python train.py --train_examples=203450 --encoder_isotropic=false --encoder_moe_every=1 --encoder_expert_mlp_ratio=0.25 --encoder_shared_expert=false --decoder_layers=6 --decoder_head_dim=64 --decoder_inner_norm=false --decoder_tie_embeddings=false --momentum=0.85 --adamw_lr_other_params=0.0018
Rows from expert 1 of block 5 of the image encoder, named by matrix and row number. Rows with one number belong to one neuron. Each number is 128 + 24 x the weight over its row's rms, rounded and kept within 0 to 255. All counts start at 0. Numbers have three digits each. After the name is the row's rms in percent of the matrix's.
# up: expert up (encoder.blocks.5.mlp.up, 8x32x160), inputs 54-107
# down: expert down (encoder.blocks.5.mlp.down, 8x160x32, transposed), outputs 54-107
up.0 125:130129106147137144120114158134132106113117125147133135143141128147125151112135121119130128130129137144148124127110125154142100139120124241131133124138105123129076
up.1 119:180166163122141108127126149132137119084117130163126144126134112121148116126143133144131120135130214120134082138105114098111127155134142209146153128133124131155127
up.2 088:127142086137122103110106191117148135096175133110142134141121097115137138149114112126137096135125127158133108137157110170122180157142123200118124143127152110154152
up.3 089:064158121118141144144140109105145118110104134137113102147093075091108131099120157137175128147149093177165123121165083120112129138111109139163121126106145135154141
up.4 100:109135115149084113129122136130154105126115141102164094183148127136115141116105137123104119149150189180141095111147151104114118126143130141066125098106139111179167
up.5 088:114125095112137119110130093119124157145129156163166086084148115110126119114125131110089152121143143125183095125156134167087107133127121114117157129123138139134106
up.6 134:144160166124139094125097167118128125123152117143096132126123131146120144099110140116122123140112127114146134117101131163112091127108119223155126126122133153148072
up.7 142:143107097117125118114098170127133098179136122151137124135119125133131119143120112127127099151146139149124088113106164107118065156128144108122133122142114112139096
up.8 090:135132096145094093103154124131154113091170120153117152171182099118095142099148105148150133139143135090141128136100126159142138115147132138072124166109125116129100
up.9 082:135148114119069099092088137138136157111096123146168144142140158118108133123194122092159123133130146187121156149155141110098099143140139076099133115140111090152133
up.10 088:122102108130150152069153136131137075087106121153175153136143104132080125163125147126150131131075122123069145117111137117172087158129120093112101119135105138118144
up.11 109:128161123118113109106112145139118145130127095163127095144119112147124108096138124158152137113133099154133157103135113177152076148112126222123127158142111123172063
up.12 069:155134075128084148102124163116124164159107132109144116106113140162115129132135122138135112141100115115134152090116109156148110124132139104125119141100146075175118
up.13 107:133140136141129149127146119119124134111147118164135130134145095111117122158097126107145103158145123119111111100151141159114099120127128177118125163127113127120085
up.14 121:156159131131132152125154127111130132114122122135127141135129129140156113136098141143143143130127192124118076140103131137105155123138103111099146110145131113155143
up.15 115:111159106124120139119147115123137131108105106123177112154127130110137100118125126118142105151141096167145159135164039200126130149117119133138135132115128128150136
up.16 114:144138117134137128121139124133142131110137109164142131129112104130128096106130151118132132111135172119139091110105102093146185133131138097128145103137118142168136
up.17 065:131111149121103119136153173140116136134198131082140081129149114107152129122138115110186125112124151124102136122094087146114155137108138160175138085121143105113121
up.18 099:120169112121115173144146167137123124110113117087141125149129131131122116134141126133155131148156160110161198125080069103140172146138100147094125127131120123143092
up.19 070:103109103113106101152123144142119155100152127131140109123137104110142142108123138147143152107098135137146172124180142096125128134157139142126150124127132144113181
up.20 081:104164145145101134068148141130109148098120125106142150100134146176143125071107111078107132154147139120106190128122105124159109141120150107086115115135110114089112
up.21 093:192155110114123138145104133128120118167110136121113118114135119147107092142128128111140145169138145115140067150102186146100128125119133178163149188133137129128180
up.22 086:163124137127134147135135158138126106087156119139122116116117143152132120137127113103149122086139133125117179103147108103103104162121124170156140151131130093108129
up.23 082:130133106107170143117115138142100112117125094148131124146151114128160109163173133124147109092137116134061121119101151093141133144144146139109143157118149121142141
up.24 078:157107070108158144145123136124159122157126107149098129077125137166140148131072147136139135143091131122166112122117164105146145173118110134158089155136130104144144
up.25 082:127121104159103129098121124125103179112101125178148130147113136140097130134123116131099133116142133157144126097121132059122139115147135133131101120119094113219157
up.26 088:102103120090116124151130109146095116112135117093142161123125102077123129097099151127113130135121142094131155129156126159122112148111112140082157045142176150158099
up.27 114:127117136141126121126176149124098135099144124151167111143127130169096105123143157154099137149133166157147140126137103134118109138131116100065132139114132128103134
up.28 085:181136128130129123058088151127125107124137117094159130113103128121150117114137108126129088131125141151109170096131132147137125139140133178100105089117132153147136
up.29 082:128157144144104102135126102135116186137151111083129126187128096128121109145130110115130131125131130127140151139149115125135144092150155161140116123134100105110115
up.30 115:107137128114135132112073142139116132115172125137137107144131121163071159093127134088117070110135147138128149139122134094126086100126139217142115139106140135124168
up.31 132:161132154122139149133085118130158115132176129143113136143132145149121138082131145141116129134145126103137140116114146134140120082130138198114118102132122145179164
down.0 126:148132120102178085124142135139095117133133160101105148111128146127153124120137143162116111118145087153142117129180145147113140170109119086133166124131129174091139
down.1 124:171169087103185151159144163106120094161147109123111150103089173076099148116148126117104121135113136120134122134120101118152144145161138100125127109128113137139140
down.2 080:113125127110099137122122153128155117143121124097142115143127153107142134107129112155121142123157128082162090129091130104130115170157148113089132163120153106133130
down.3 095:133154142127082115113122090179136128164144145152130114153099141117155137126084094115163146152140151133123129131156100113125133139111160181067097120136146143132113
down.4 098:068107154146133131145105143146153156142124127147169129105130151123126117138122130106145111103133103084117139142128152083119098127127169103129097116145158149102123
down.5 104:109141100144149144130181146103088137117107145145144149132137153121143110127133134132133122126115114113182141184157138135133118109101141114128096104140122129144168
down.6 146:137153105125137090147117141139108144107162135078139149096144159157161104120118111171121069130140100151142115131161126088127120158145101076146146136103123146084132
down.7 127:121103118078093153144151093143173134171113137153140107151150089128112121118149105126189130120116171143118138131134135167131121082107111158092135112177134160136110
down.8 097:111134129139094110107097168120120113137129094152139143145144145128149109114163135150113186131097135137152108170130135147124125159179107125130122098101091141106130
down.9 068:093178169120085133105103114120116106106130164106121130120119153097146179138085101124061124159107147112115162121146107111132137128108111125148128128126132151138129
down.10 078:108099152123133129101140124126169128142135127160110133125084086128115113158099157125120131140136137099124182132066059110116142119068101123149088184151144151127176
down.11 119:127102129133155092135142146191095165124078138143116122159138159098136101115117093158151109143133115138152142142177158154102151160132073147169146118140108154104114
down.12 053:130115153124108115112129150152097137145130115112156092151147101108109103155197136086132132147103111118147112135142172139105091116138144129124136180146151123159135
down.13 098:112095125119176110104128151117160164118122110189155069125121103129128147115153142132118150149148128104160117152177155127104082168144130086091156104101170109122131
down.14 112:092098123123137118148115125120111139159128113112130150103110120127102137139127145130113127098105161110141148164093123115104104121114129110114141131153139120145135
down.15 119:079114102127106090135137132102110090121134114162148110183148119076144108133113132122121152117128108137119088145158160124075113100121109158156164098097104099070159
down.16 115:088105120121162140116142187109154107165064137155113088131130090100097155153115150086130147155133140141120134119102119156112133117099088172132140123131097156146133
down.17 044:133153086134132135124173131145096123133151142166114172140088148130117111155125125140086090099135148076126137147149097140146156187164145138122125124113120121083122
down.18 100:082160177129101133117122111109076130125167133148172139106151094162145108139112085135135126153128139095089171162126090153140157126099124132113133109102123116104142
down.19 074:107099151138120130100117154076129146131095152122126112120176111145127106133124139093139115119130109159128123160114090112146092117120088149146147144168137166107107
down.20 085:170162106139131160122121134103153110104148124101138104133129082103109159139081109107141132131137117074112135118113107131159132148130091141117139123093062131115154
down.21 107:109107147152144150149121157123140109141118152144085069121091122095106104127130146146127149174104121123122123115073151119076074139147154141146130113130135087168161
down.22 071:157146145146089139196129128143116108134155144135110120143122093089139097131097095123163137136085123120114099121130139144098118113117139171120153114115118127163128
down.23 080:134113113093090090107099144135124118155153100138096130103119133125138088124134126142129198102137098128148139107174143127099159135113142140133182136132119121133113
down.24 077:154141199146117164128087112117104118127125115110123106130136117121157134115103143117131158157128125109137150147144075168116177153100099127138144129117124151128116
down.25 082:130124148121165119154123130145168087119113129173123096136093133105108134106128115102123158154115103139097154132131184125108128134139109141153085109117141139154120
down.26 092:092144123171096136095117116144160136161090106114149121084092105163116095122132149157134166101154143096097153138118118129146086116137118093139148134142117107157149
down.27 121:102117112108145122134141153164135139163083165137128075101088108124082149150141143115132150159137169099114123166104124179125160138112097139101133113159129079141131
down.28 093:092132139131098157114102125163158159144110097135098082139108088116098133158109135087159144122126093117153132106113126118163112152142127123101160122081129105117125
down.29 087:100150167138146107126161134113112116156137166160135105143155119170168156112119180127129105093090107158138170108133170183115117101133111113148141099094147152134128
down.30 126:112114102116164136155153142101144085136101156119082114125142148127125183083147160120135115069139075150137129121088123168110119118149107134136153108105136123139109
down.31 114:117047125166161135120147149101135097150106106126109115106101142139113088128161154179115130125149132155138114123096133134105122116113104127152137116130101114152159